A small image captioner, trained from scratch.
Training: adamw at rate 0.0023, batches of 128.
Data: trained on made-up road signs on poles, 245000 training examples, 4.2 epochs.
Rows from block 7 of the image encoder of a small image captioner, named by matrix and row number. Rows with one number within an expert belong to one neuron, the router's apart. Each number is 128 + 24 x the weight over its row's rms, rounded and kept within 0 to 255. All counts start at 0. Numbers have three digits each.
Before each expert's rows are labels from the 100 images, of 14976, where the router gives the expert most weight on average: "strongest on" is what is common among them. Only what is clearly more common there than usual is listed. The data: made-up road signs on poles. In brackets: how many of the 100, against the usual share in percent.
# router: router (encoder.blocks.7.mlp.router.weight, 32x160), inputs 0-79
# up: expert up (encoder.blocks.7.mlp.up, 32x80x160), inputs 0-79
# down: expert down (encoder.blocks.7.mlp.down, 32x160x80, transposed), outputs 0-79

# expert 24
strongest on: black face (35 vs 8.7); purple face (31 vs 8.3); ring (29 vs 3.6)
router.24:125118108111131141063150134099124115118149112143104136113129168139131118122115145122110131085141100143116170087135079114121105141099090135184163142132130128156144100140163130134149135136152133133132143152089114142114109126097138134144149156
up.0:128067128084128128044129124128104111122128128128111128128128128128128128133128160184080111113128128128128169119118071128128106166124065128128128128186151128168162109128169119128128140123128123165128128141128100141128128124062128128128130128
down.0:115148128180145075187116128170138183128162128090128128108128128128142111128168128128104075128128193128167088128168120128128144110128129111128078151110088128128098146083105128154128128128148128099090075128128130128137128167097094108128128128
up.1:128129097128128128128128128106081121128153130097128180128128128178165128150128112128128118103128128128111179106125128138155109128128128075185128128128128153178128111104128120128217181092094136128128128136128126109084128128128128157128103128
down.1:065128101190128085210111128186131128180128098072128128128128133101128128128128128093152128128153224111128128095163150128128128089112128128128128143091110105128128152128103143174104128099128128128078128106146148110128128168166128123128121052
up.2:128128128107128128044142128079128131128090082128128128109099146128113128128128128128128128134128128128128150134128128114128053128124071160128128150128129128128128128128174087140165128128170128128128164128128121109044128128128122209116116128
down.2:128128128128128042128111090128128130128128090128174128072128186105128128128128128131128114128128166128151128116141140136128128109105128128128104128128128142125143131063128128157128179128166128128128128128149109128128128159042082135128090128
up.3:128131137081128128128128099128128108098128130175128128157194128101108108128128128128128128128128081128128128110146128110150136128147122128109128128155128128138128057128133157154093128123144128128128131124128062128158128069128128128128167128
down.3:128170128099162128164128128128128129128128128128143110142077128067128128147101128169128128128128116089128128128128167197150180128128128128128128128128128078128128128128128157163128095153097128099128128128123128137128128128132128128128128100
up.4:128083101128143148051128128083128100128128128128122128128128152128128128126128138171128128128128067128101194128103078103147128128128087124205176128128149128169161128128168120128175128128128128128130128128128128128128128128128128128140128128
down.4:121152128179132128206114128145128188141155130074159160128128185110146127128172115128130128128128210105155117117146128187128121128128139128115058128099094128128108128080100128148137128128131128128090107128174128128132128128114128116128096067
up.5:112115128128128106064128128097128099110128128128128128128128115134128128128085128152128136128141064180141183125128103128153128102145105118157157134164128117179128049164166128162128113114128128155128128124082090128128118128110159128129128155
down.5:128163128116128128128100128128128128088181130128148121128081146065128128128128109147128065128114128084180083128197158199128175128128124089128106095128091089128128159128128154162094128128113128105077128128128136128128128128128083128128128128
up.6:128128119128118128128119100128115128128105158128128168162093128128163128146170128163128128113128128128128191128128128098131100128128128033128121128124128128128112136113128128128128179105128156097128128177128139098128128169058128165128079128
down.6:085128128128128087149128141128128117089128128136080108128128128139128082128128128121215128151128128128128128128128128128128128128128128108128128155125128128128174128128056128128131128128128084128128128128111128128184128107128085098166128128
up.7:094134102128153128084128104128099123139165112110140156137159128154148076154107137140126125085128052129100183114136113128128107120127107083165128118161144128168129088128128127171188163103128144128128148128088128152128128145128127133121105158
down.7:062128116128128054205128088160128206159128108128146180112101128085128113122128128128128070128128188128128082128164142128128128128128138104132128123084128099104128128065138128141128165100139128106128116104128142112128128128105106109128128128
up.8:128128128128117128054128141067128128121140100128128128128156179128152074128128147128128128128128030183128164101149112128148128128104081128128128096128135128128128058178128128128128128128133128128128128128077103161128128128083151128128128128
down.8:065156128128193128128106128128128189108221086128128128128133128128161128128163122128098082128112128072128128128199128128128164128128128129128128122091128128128129128128128128148128128128132128128128128135154128128128128167063128080181128081

# expert 0
strongest on: pink face (88 vs 8.2); green rim (30 vs 8.8)
router.0:116149135120121155120159131114153132114118124115114100152134140136120161115127139098106154116143152153181130133129152094106098112134104181129147159078109124120120153150119105116073087099178114143159153129086139118114069114155149127145163148
up.0:128128128128179128128128130128128113128128128097129128118128128149116129128170128128048128145194128128155110151128128128101128117145113163128128144164128163128128128167190104160128128119137128157134132128083128158083167098128123163128128128
down.0:154115117151093157145128122077168128162128046128164095073128118142129128128144151066128154128116128164128128103095128110095094091167151209128128128128111149128082128154120128128082096101166116156185128161128156128116120128128128166128128109
up.1:093128109115128108098128128128105128108133138135105128111178157090128128128083132128148128116128104141128134128128128128139122113128124137173128128094128128147148128128128128138125128128138146143128128087128128128125030138085128090128165128
down.1:128128128094159163082128128143128079128075128165125128128128128141128128139109128171128164128076069128067128128128142128166128187128138128158184099174182128146128127179128125128189128128087128128134161147096128128128128128128142128090128128
up.2:146128113110128128121149140096165128128128099093128135117144097164116128148153101128074142112142128150162120128097128094119103109167100161110128157153163175138103128128128076151106102104137106150166137161104128119128169110140128179131103128
down.2:153128115151111128151128121105175159173128067128162128128145113158128141128148146098100152128127139157152118101098136110078097088166142202127109165120128171128074128140111072115096100089158128157181112139128157100118128115128149152124128128
up.3:079128098128128128128121128120107128128146128128106128093181143102128117103109125139128128134147138143128128128128128128128128110102109110182128140077128128155128128128166128128147152128120148128128128102128112128128033141128128079121128148
down.3:128128114088149128082128164146128128099128144161142118128139128126143118155085123180128128128128080070080128152123164142186128181143128112128160089151183128128125128168128128128166128135068128133114167128095126128128128129125128140128128205
up.4:128137086128143128138128128128075154134128165086128117128152133124158128128128128128159128119185149146128128108129128128128128108128115088128097128097128127128137135075171128128128166100128155136119117106128132128099128166056102104095083118
down.4:116148128081099128125128127139128095110128165140155147128173128120175090157081128182128142100128093045128144130128164128180144138125128120128128103128197128176127128128128173144169175090128156143100168089110128128157092150105128128115099183
up.5:127128120131128118188128119073142124091136119128128145137172152128128099128128128098062128128128158128128128136128128128160128128128094128128073128132069128170128118078073128187114121127128080128128116132156106108128155128106113181182102101
down.5:078128128175128091186087090128128169128128141128128122128128139080141158128128128102128128128128183096128106105162128128081165128091128122104128128128129128092118149128128175108098128107104128128128128087128128128162071164156128082174128052
up.6:128152128128198128128128114128128156151128128073128128128214128104128110144128128215060128123236128128128153128128161136128133128097128128112128128128128128128128126128128091128128128128128093128128150122128128153128123128128128177128149128
down.6:181128128152109140166128095128145110147097128121128099143133128128128117128128179063141165128089128128128120118128128103128164117128177128128128109128128158128108079145158103128111096128122112140191116197175094128128080128128203157165160082
up.7:149128128128128074128128128128088140095128128128128128128146128128128140128128165109128128152222145097128116114111094128128145125128128128211109128084128109128172149128128167128128128129128110128128128128128128121154128122128128021128128128
down.7:111128128128128128128107128128092128094128157128120128128106128077128128128085154181148112128155128053128107129149128159128178189128128128128128128158128086128166093128128181128144143128128128081087128104128067162128078135128128128128163123
up.8:128128128128128128121149128139111128128128160128128128128158127124128160090128128128211168128128163128088128107128128110115128106128128117165128128049128128128128128128128138101128128113128161128128128082128132128142043128128128068131128179
down.8:128128128097128126101128149128115128128128180128128144197128101162160109154091128179128141128128084048075128128128164134180113128128067099142128110128198128162128128159128128128128147128062139128112179096106128128128128112121128128113116203

# expert 9
strongest on: red face (77 vs 8.6); black rim (29 vs 8.3)
router.9:177121152097111117119157121112130106104115099148155098160119162112117167127109159106116151124091110151151115171138151106141130123162125162119121129122091113133107149157080138126085088132178142116152109128143132116150073120128159143140146138
up.0:128076128132129177188169165128124115143095120072128161153128128128146129150181114128128128170128123065136122128091128128128108189128097128131151128128095128129119128082092128128136151128128128128108140190128178128128128128119133174128102188
down.0:136128154124099120166128093128128128167148162128128118098093132107150114128128128128112128144114156128191128093128125128128197074128128095064128116116128142142128091128108128128106128148128127086121128126122140161130130128147128134149093128
up.1:128118083128149116128090128128071125128138128096128189128128128128128128126135131135106086128124162115128215130128128128128157128128189128128128100206128128140128128091164085130128134128119128126128109128128128128149128179102112128085111128
down.1:128128160128128128165128092128128120128174128094128128128128128128148128128085128128108094128128126123128128128182128137128179087128128132128109082117130102145128128128128128128128123110128128093128144128091179111128086150156128128128126089
up.2:128128078114078128137174161149146176128128080086128144088100156109128128128112128072176128128128128108152128128128128128128067128128128128128078158058128101132119155073123128143103118128179168128116103128128150128128128169135145121186128068
down.2:128161124128128128128128128077128128128135128128118128128148128170091128128128128062146124099145164128127147076128128128128128085128128112128096158128128158128128119102097149119108128115123130116148073128150128128164180125117128104137056084
up.3:128122128150128128128098128122131128128106141128089175128128102149128128128128126211117128138207128128094128128128128128098154128115107138128128128187161128128199128106128094141128139128104076187089176086128128106128128128122104128147128127
down.3:144092150128097097124180101128105093132128128128177087190128119076139149128128142149128128128151128131146128140128160141158128164128113128132128128128128128121128143143128128138091128125149128128128128128098128090100128128131149128134182163
up.4:081151132170183122068128128128128128107096128196128128115128073128128128092177128128128128107128128152046140128143128128122128128128128128123128128128128190128159128168168128126128099128128128128128128058128128128128128133163128128128192175
down.4:128128146128128062128128147165117125152203128082128114159128119101196119128129128128129128128126134104128128161155128128128128087154058137135097128128128128128128183128128128134089128112128128159128128128085128082128079131128128128137128128
up.5:160090145128156169128128171130159120126128129128083141143128138185128128128163127128096128171112128098128128128073101128128128198128128155151204128140128128128128174128128121086128127128126102128128128162128128128128128128115128128128128200
down.5:150128123128073103169141078096128128166178125128210128142103128128134105128090112073128128083116128165128128106128128131142154128128134128128088128128105128128072128128085128128128128121146168128147084120128128139120109132140175172128092128
up.6:128128128171171128128128132176088157157154135098128128128131093128150114111187120190128128128210128094128144121106128142128128124111128108128151128128156128128128128084192128128172128128103128110096128112128128128112128168072128093128128128
down.6:146112128107073051145132128068122104128128128128128128141128087128099128128128128128128108102147128149128128133128128117128164128128140128128128128128132128163083128128128125166107128128128128128128160128079128123128100128128207208128163119
up.7:103128128179185128066071128128122176128128123128128128086128063128129128094179145152124128128170164141128128128112128123128180128128154128128158108176112128066153128146190106128142128155112073163129108117128128138159128128128128128084173128
down.7:078128128141087128128138128185133127188128186128188102163149128129128128118128128109161149128128128123144128128128128128112128128128075143087100128073157128111128128131112141106079128082128109128128128073128181128122091132128128119128128136
up.8:088128104128128121128113131156099121133187129118149143092128110128137118129128114124128087128128209128128173149148147128128128128128184064128157128139189128119117128128172084128128126113128128128100128128170128128103128195128128128076128128
down.8:128128128092091128128128103128128128139161166135128128149128128094150128180128088128103128128128128130128128128157128128128128140128094128096128128128174112149128117128139128157128107118090128128130163105083128114112060128118140128128128128

# expert 26
strongest on: teal face (87 vs 8.2); green rim (29 vs 8.8); purple rim (25 vs 8.5)
router.26:097157143171155123058110123136121102100112118152108135076139120140124130071163163183149154162168155100128142140118127121112120148077098098142128144136109140109157154151155155118144098147117119132091129129094131137153153114125100109123125150
up.0:128128110128128128093186128128128103163128128076128128150128128169119157128118127128128138065128128157138128163128140095128082094175121111128128168128128128159127095112128094128130128128128183128128100125128153128128165128113128171128093128
down.0:128150128128137075128128155128106128084128128081128128128150128152168070128128070184136095128091128077128162129128128116128128155072081115170098128128130128128128143128128117166133128085128128161082151096125128094151084156128128128128085157
up.1:141128156128128128111128128130136128128128142190120092128128097128117169128128153170128128128145140128128082107083155128128128128128128140100133096128128171072138128128128128128121128128128128128128128093128128128128101128148128109113128128
down.1:102128128128128128128162136128128128189073128128128128128128157128128150069128176128128128128085128159128130128128128128128091162128166128135128120146128128061128127128128140079090128128128128128128105110200099204128128128128156128128128095
up.2:109150093128126172063128128121128128160128128128138128172128121162110099128128128128153146076128131128128128140107096093128075117183110128174171194098128128128143142161149128128152123077128128146128107128128157128161172122128120120115128139
down.2:086162114115163128113128152118128128090194128128128128166145128139186128093128108163128128128089154094128169145128159128171128128128133121128088147082128107128106128097088141151128155100128111156105128128156151128189128168128087128152096128
up.3:154163149084150151149127150128173116128160170140159110128126128151131133153113065103128134128167106106167128133096128128128095116151128128103121128128162143146103128128128104128128100128110125128128142135087128116128109119142128152128128128
down.3:128128080128128110116128109113111136116128128146128141128149136128128088128101150169153136090080128128094153128153109120147128128147142128128128095155128116163151101128162134168148165108128128128145128122160101176138087161108128151142128128
up.4:100169149177128128143099116128128128131130135195086128073128128091128147087157128117139128155135208128128128106138128128099128106079140128089098128109092171079128128117128163128128128177128128128128095128118128140141128128128110078128128124
down.4:173100128147121194128179168128128150175095091128152132101128128183105128128159128090126168108128135128104141165080090128104079128169128129128128153128138128128091128128128071103142128128153128128158105186152128128128174146128173146131104137
up.5:128116124141128199178128187128128128128128128128128128092128161146150128138132131128151159072128116128128120128128128114128078128128128141128123174086128134128094145128112128128128125099128128128128128128128152078084154152128183128128101125
down.5:183077128128106068190128128128128128128128182051128180128115158128156128154128097128128111110093128080128113128128128128128128128128128174128128128099141128172162101128128128158128128079162088128128128128128149132128128134128128162185096128
up.6:128128147128174115111128134128156128124128143128128097128128128128128128128128141181128128128138156178128078128128155128069167128128128152110152115128128188078128128193128128070128128143128128137128128128103128128151077115128128128094171211
down.6:128163107128128166128128133128128128128073128128128128128128128128128128079128128128128128128128151128044128125128128128128128128128147089128128128128128063064153128128128128128095128128128167128128133128186128128128128128143128128128168128
up.7:138077128128128128101128128103128120110118102067128128128128126128088128128128158128128149128128128203142128128128135102128128128128128140154160171128126128128136128136177100111113128128128128145139107151128123155128136128128160128115131097
down.7:116144116113128107097086128155113084104175181138128114128115147128128128121128088204150147128169085053119139135128128128154128161128097099140112134097167125147147149128151156128148128128104111117087158064128145096163128146106082113128128128
up.8:163159128128183128128128128148128128156128163143176128128159106156114128128128128128128145058128019128128128128128128127128128128128128128073128128128168128145128128140148105128128100128128128128128128128128119128148128128154128174098128128
down.8:128128092128128061128105098128105128128128128155158157128166128086101128107113128204128107107029102128128128128179128111128128088128128128128128128128128114147128128128150128128128128076128094128170091059164098128171128128128104097179128128

# expert 19
strongest on: green face (68 vs 7.8); brown rim (28 vs 8.4)
router.19:142141141107139111124140158152159105139153153144128143151106175140142144143133077129167133125162116090127118156096101158096132177106102153148123153090164104146110146122101135081113092115113107141092160132102147079153079118131129117158122152
up.0:107128168148128128155107142165128137137127184096111111174098168128128164113141128128128116167187165128128121114134128155088141128053116139162102136128114128117125150122128176128128126128153110128128161092110128086125086129114128089128157128
down.0:143103113128128131128147128128101154142099117108128128174109123128128154099149156128128128101116128147093128129112112125101128156146145149128111128128129049115128128128104147089128128098156128120146129101169109091116135163145148108145150128
up.1:128128131102106148096148172177150128128084137128108128173079128128112140133108114142181128136128084101128111179128128145128133160139128128128176128128163105123150145152128128093125088132114122122107153128128142128151092128164165128147140185
down.1:153073128103128115077105128128094090096106136128079129128115135128121101144109126177100128128153084127106155128128128145156150169088114112190164128173128106168179125128149129128171155164128138136098153132099088138099131119087147126128120180
up.2:099128143189148128128144083128128128138179133103129152157177128128128146128128128128068128128148168128128128128128158128128128145128154128216128128128097125121128143128128128128140128100167128128128172128128146128128138153128062128136143128
down.2:128175128179092144128105128128128128128147128167128113128151128177128146128128128067128128128128128189128143128106128041128116032164106128078128128128128182105082128128128143128128125128128128151128128126128134128189128128168128128106128128
up.3:128128124173175128128081082128128160128128128128128128096170128128126115110128147087128128157128151099162128066128128128131148109128128128156128105128069145117128076128162161195155128150128109128114128128121128127128116103128083115118128128
down.3:128116128163128132178128128098128160128128128088158128128158128137128128154156128128091128108139128128128087151128128145111095058182153180090087156128120147128128128128128097128128128102165128162158128151128128128128128145128128188128111057
up.4:220128128128144128081089128128128120091128128200128128128212128128128128159107128128122128128128128128128128128128128105111128128128128128128128128184128143148160121128128134128128132128128128207189128128107076128220110128128128151128128104
down.4:126128128128128156174181151179128128139148128128161128128128175092211114128080128128128128128128128128190128149128128168176093128128138128105128102128128128128128128091128128190113128088141128128082147128128128103128093128097130128156079128
up.5:128131128128128061128128128027148128100128128128128128128183128128072128152128112081128128131136130128135128128128128111128128091128128149128128147161128132154120128120157134138129166130128128203128131128128080145189117128128129121128134128
down.5:128116132128128111205128105128137128178184128093128157128076128085128128128100115128122114140128128073203128152128128157170075128151128128107128128103117128127128128093128092182128146091128128128128105128167128108128128128156128134128128128
up.6:075130137170187128128146104128128128128128128128128128128162128128128135128191168188091141128161164128128128128128128128091095131128137128128128128128128128128128128128149128128128128108128142128173178128172128089128127128107128128131128128
down.6:128128128128164128100128183054171152128118096128128109128128128189128143128128128063128128128128128128128128128066128128128128128128128128128128128108103128106111157142128128100128126132128128128189075174128128128128128128128128128092096128
up.7:122127161128128176128128128128139128138128128091146128128128128145098128128145128128128128128140128238128128128128162128128106128128128088128128128128128128135128128203128091160142069128128128128128144128128128148079128136128128128074130128
down.7:138112128128128169128128175125128128076128128177128128128128128109123123128129124092144128128066128128074067128112128128128128128099128128128128128128128128128126128128128128071131128165128124146128116128128128128128128062168128128128128154
up.8:161128121090128090069098128104167098104128134192128142101162136128095128142092128128135141130165107111155105128105128142122128128132107153128118128148154128128145119144117128118128124128102079174129130128088103132179128078128112128142128146
down.8:134122095128066094162152128128128120128147138077176144163099128128128091171094128128128081101128111128154128149128154165128128146129131105113094128131128077160131112098128128180128161128128163087094156128138147128128106187128139154171122112

# expert 13
strongest on: white face (97 vs 8.3)
router.13:145148156127116149172133128127153128141118118174115096141159095106143160103127160124142166141087123143099096108135156107112132099139136144105110116088099177091089148165082154111113127123140137135158101145140164109136120097139144116107151184
up.8:063129085128154100128128128146104128138128128074128128086128191128149112128128105128128128128207171128128128128128095165144128128088128128128161128128128128128135126091195128145128156128128117128074128128128128128110128139128128128147128128
down.8:128128128128128128128128169128128085128152133130114192128194150128128128128128094128175128115171128047128163128128128128157065161128128128128128159107128103128142127128102128128128169128093109143048189126128128128188128128128128128128127128
up.9:128112127074096128130128128139106128124128123128128123128090128128128128188081128102098058121128128128194127128128132135128127128122196086087123128128123128178128094122137128182128128140136157084115114128112128178081128128148157136128128082
down.9:110143128128103091128113118161128128128128176128128191123107147145142128165128074074128128113214150077128160128128128177167128121128131094128128128142117128128128128056119128166144161141128128097074128128103110128128128124140128157128070084
up.10:147128128064128128128133128113155128128129128128128131167128128128128128185128086128128054128128089128128128128142128157191125143128128103128113111128170087196128078128128128128128128128080128128113126128138128128128128128128128128128128118
down.10:128128128077123108128111179128128128074142186148098128174128128128128088163074080128145128113128128043125128128128155128128128136128128076128128107128128128128162101127129143128175128128103128128039162117075128128128128128142128128109106138
up.11:128136085096128128128128129138102128128113152093143141164131128128149060174128100128128078128128080128120123128128128180128128170129128126128126128156189128178121106126128128136158177128128128123107148128098119148128128141128090128128081128
down.11:067128127128128113128081128128134128128180145128119128128147075128128128128070075132128128145142128128160128128128199128188128123128128128131128128120128128128128113128118112161141128150079163128128128128128137128128086128110128128128128153
up.12:138128128128128128128128128128144128128128173128128128128128128128128128128128107128128106175128255128128176128128128091128128139128128126128110128128128093100168157077122144128117128128128128128122128128181119128194128128172128108128128128
down.12:081166154128128128144077159151124128128168128125128128129128098157178102157099067144128128128151110090166136128128189128173128128128128083131128107104128164128135128104128106128128128128128109152063182128128170128128128128127085128128128128
up.13:066133078128160128090111129132112150128167148089128164063128143128160091142128097098111128128128128108128193125128107148128128106095128125181151128108164150173128094082182100179153141128128141128093128128128128128093128138083099124128103128
down.13:128162109122147128128128128128082128092155160128161128177128128149110128123110100128128154095128128078083128128148128128169128128164123080123130127128128128160128108128128128152128172128108111128067128128128128123193074138128097128117128145
up.14:085154101128109128128135128128101179159168110148128128084128128079141136128128127069128085079121122141179155128128118128128112128128194128116128128128128128159128072120160128147090111128141167077137128128128128186128128173157128100128150128
down.14:089128128101128098147128128160117128128186152101141121128128128098128124163083079079118073131128128108196128128128161128161156104128128078098128128103076100128128128128108165152128128128128162091073128133098128128152128144128128118128100108
up.15:128116128050086128144128110138105092128128128128143128166125128091128101188128122108128058128128128121188123140128149149128128134128128060077128128164126128181117063131128128196128165128128128084128128128128128128086126128128168128128128128
down.15:110135128128128085128117128131128128128178168128125204128144128128145081128128128059123097125128176083169186128128101128128128113128128102128109138128128128128140128070128156128152128145128128128049128128128128128191097128128128128128128080
up.16:128128134128105148128128128128117178144111128128072107128127053072128142128128125128151128128128121128092123128140128127128166128092201122096138079120146164105128128149150128123128162140133128127134128128128155144106128125150159128128164168
down.16:188079151128128097173143128094121128128128100105123104128128148091128128128128128167091128151082115128151085128134144128128179152133128196128104153128096128128128162136084128128088128128128115128178128128167128128121128168128107148128156136

# expert 15
strongest on: blue face (60 vs 8.4); green rim (59 vs 8.8); purple face (38 vs 8.3)
router.15:083144167174193152108135114132110113085144171099146139113131134150133143090176150167119156139144157105145168164124129121134107130075093111170138141123114167107148159107164152142145118149149102133084132157076105123126142129132096135116103156
up.0:128128099128128128078108128088141128128143159148128128128128128128128128185101128000128128128128128128128182128128095093173128097128128153182128128128140136171128128128149096128166148126099154137147128128128128128133101128111128122101128099
down.0:128128087128084128128089128091128128128128122090128144128157146097156087155128146091104128128057128128128135128128128111128128058148139083093132128128102128172084128080061128128156128128128186161128119128080128128128137147096128171128101128
up.1:128128140176143152255128103162128128138128152111128144200127128128148160128128112147100107128080128128128128123128128128141136104128171121041128097132114169093133105118128128128128128133128128128128128116165128128059128136128182141128128128
down.1:117084161149192128128107128167144128129098128128084128101128128110088128116153128128128136128215166128171128128109128169128128169128128156162162128128128128121164128093198104128128128128167128157092146128128128110104110128128100128128152128
up.2:128128121015128128186175128120098112102179128128194106149128128089161128147128118120128128128128128128128122128128128147163128110105119128142106128128128128170086132142070128156128128095133181092101128128128128144128128190128121142130128123
down.2:085128128128068102214128133128128128160162116128128128128148149128128128128128139025128128103128193112128143103128128128128128075125132136067128128128093128128128105128128128128128150092128128128128128128128188128128162140142128154166106128
up.3:128073105128125128154128095128128090128151098128186090128092147128128128152128128128143176175128128128196128128168085167128134128128160128185064099128163130152104144128128128128128128066128176128151128105128114128128128179094128128128138128
down.3:116128128162128128101128128128128128128128153147110107128128128080147159128091080128128128148109128128128091150128150128128128128150128076128089128128102093128094147128070110115128166158106149192181128128166128167128128097146128085155081128
up.4:089128128085128128128089146146128128128233128116128120151128128128165103128128087091128136128128166128128128101128117128169075128146159128109096128075128154128090128128128161128124128081128160128133113131150111128179097123091128097128107128
down.4:128169128196128060155093128128105128128128128128128189146173124158113128128128128088118128128128128128125128104147128128128179128128136128128128130128137097128128089128065077170128128121128084159128128128128128144125150128128131105128153047
up.5:152145128128128128060128097128128094128128108128146140095128091128128194128128128211155128146128128164128128113128100128128128128128143128128128149128105128064128128128199148128128157128128089099128128122128128094192128098128148101128209116
down.5:128128128117128149128128115160128128155099154140096128128128157111116128136112128128128128128123099099128095179132114153131084188142123104128106128158128147128128128172098148128128128128128097128143178128081128084128128091128150138128156128
up.6:128128130128128128128128128128089117124180128079197131128128152128128101128128114144108107128128128128181128159166128128172128128128107128138091128128128128128083128128080143179153152086133175128108128105128131128128128184115120128133075128
down.6:128128128159128128186128089128126174128128128128128128128128121128136128128128128022128128073128205128128159112183128128128128128159128128128071128100128128128081128072133128128128149097128128075128067128128128128128128162132128093128128128
up.7:128128128128128066128099069128128128128149128160128128128155128078136128128101128128128092128195116109129128088172128181128184134128146129128085128128128128128128128079128128163128154128107128128128105097128107128128128128128128128128128128
down.7:128128112049128128128128128061128128149082056128128128072128112128119128196128128081128128128128128128128128128128128057180128128176148173128128128193124128128128128128128128128128128128128156128128128128128128128085128128128205207128128128
up.8:128128125128136127155128128112128114113159128096176133128136128136128105128128128140128108128128128128128128128128128128169128128130091111158076149128128147175113128128128128162145156102136143117128128128128123128128150162104107149128082128
down.8:128140115132128128162128128103112128128187128128193128090128145084145128128128144080111128103091164128165128128165138128128128066128128128128102128128081139141064128096095128128128134112164169128150075128128145126128107163104128128128121128

# expert 27
strongest on: grey face (38 vs 8.2)
router.27:122142130138122118154147136156130139135096122085179111146188155112135132089155170138161178171155108121160089154104137162105113148156107136145105159121123090141109170141083127120101119094176128149116112100140127116137098109112100118130097158
up.0:128146128156135128187146128128128128128112176128128128128097128128128128107136128075137128128128171128069128128095118128088128128128128055128128128128082128128128119128128128128161121165128136081128099128113128082128092119120157128073128128
down.0:085128168128128128082128148151153128205128154128128128128065128128128189128165130128128155128179128102128128128128128128128128171122128118128144128132155128128117128128158107072132093128128128093128128128128125128133128128210148074128128105
up.1:128128186154166173131109128128128159128094149149128128119128128152125128128175128128116128166115114209128128128128128087128128103128124108128128128154128149128128132214123115097128128155109128128171015131128132128131128139110128128128128178
down.1:128128172162178128174128116209159128194128128115152128120128128091087128128157161128128155128128133128128072128128128128079128130131166128087121128128128128128128154138128146092070128128121128096128126098158131155120128128158128128128128128
up.2:107139128108128128128128128128120118128177128128082128128115128128128139128128128128102128128128162183128128128162153149128128128086138090102120119065128128076128128128148128128123128128113128128128128107128128128088053128128153130160128100
down.2:073128128146128128106128128128128128150128193128128129128102101189133128110128106128128128172165128090128145080128141128089109165128128130114130157128160128128128189128128142128128128173128128128128128128128128128128229112171128128093128128
up.3:128158128170128128178128128128128128128128184086128128170128128128209128128128128128128120147163190128077104128128128164098133128062128128128100128128128128064128116128128182140203128148107128094128172102107128128128128128128128128128128128
down.3:058127149128128173070128190141142128147128128147054128142084123199128178128128106093128128128199128090128170116128128103132128128128140128166128128117128079128128137128130128077128128128141128118084128128128128128144128128128128128111128128
up.4:128128224128132094128129128090106128129143128128128128128128128128128128128128115128128114151128193128088112128128122128091135080124128059087128128085079144128121128128128128128128102128102130094128128123128128066128128128128128133128128128
down.4:099128180154128183128128140178138122128128169128086124128082128128112128104164110093148128128185128088115162128128099128128128128110168128128147128128157123128127130128128128081151106159128128128097128139119126106104128128128128066080128128
up.5:128128106136128136163155128158121168128089128082178106148190134109131128074152167157201172153120109112154093162102155153128114128128109137140128145128141088128109165150103128128101128095160139150128128074128134128143072128140082128134111165
down.5:138106128114128116115166128089100128108128072133193129118178131116089109128118176128148128085110111140102128180128128109140118112181153121127137124157124085128128100138153111143113128128128134128146093161166076177128106128137152150129128128
up.6:128128155128128152147128128164122168128086150086193128138182128128164128128182128148149128192151083125116112128128111176112111128128128112145108151139128128128128128128103128128134146105151128136128128094128128128128128132128063128098086192
down.6:141109098128121135128186104096128128141107052127128119128128128105128137128140203128128153075099128180092115192129102099104128092187162125128141125128128128113114093147153112128089128128128128128184086128173128128128105128150166128133128102
up.7:128128128143148128086128128128128128098128128108128128128097158128136128128128142128035128128128119115128128128128128146128128128128128128160128128215107124128178133112148128128128153172165111128128128128128069128059128153128128128123128128
down.7:128128194181128128128128141168172128128128128128128128160128130128128192128128128128128128128122128128128128128128136128128128182128128175128128128098128128128128128128109153067118103128128097128154128128140128097136107128126128090128128146
up.8:090128088128128116134121119182095157113081151128139128128128128092128142128128167050128128140174169128119104128128128128151128088076138128128086142128100118128128128128087165171128188128175128128128092128128128129154133128128122092151114128
down.8:087128128128069128128128128108080128128128155128108182190118128184128128128098128128128128070128128128128185128139107128156128143134128128128128133134185047128128110110124121121128128128128138128089146123128128127128104128128128116128140128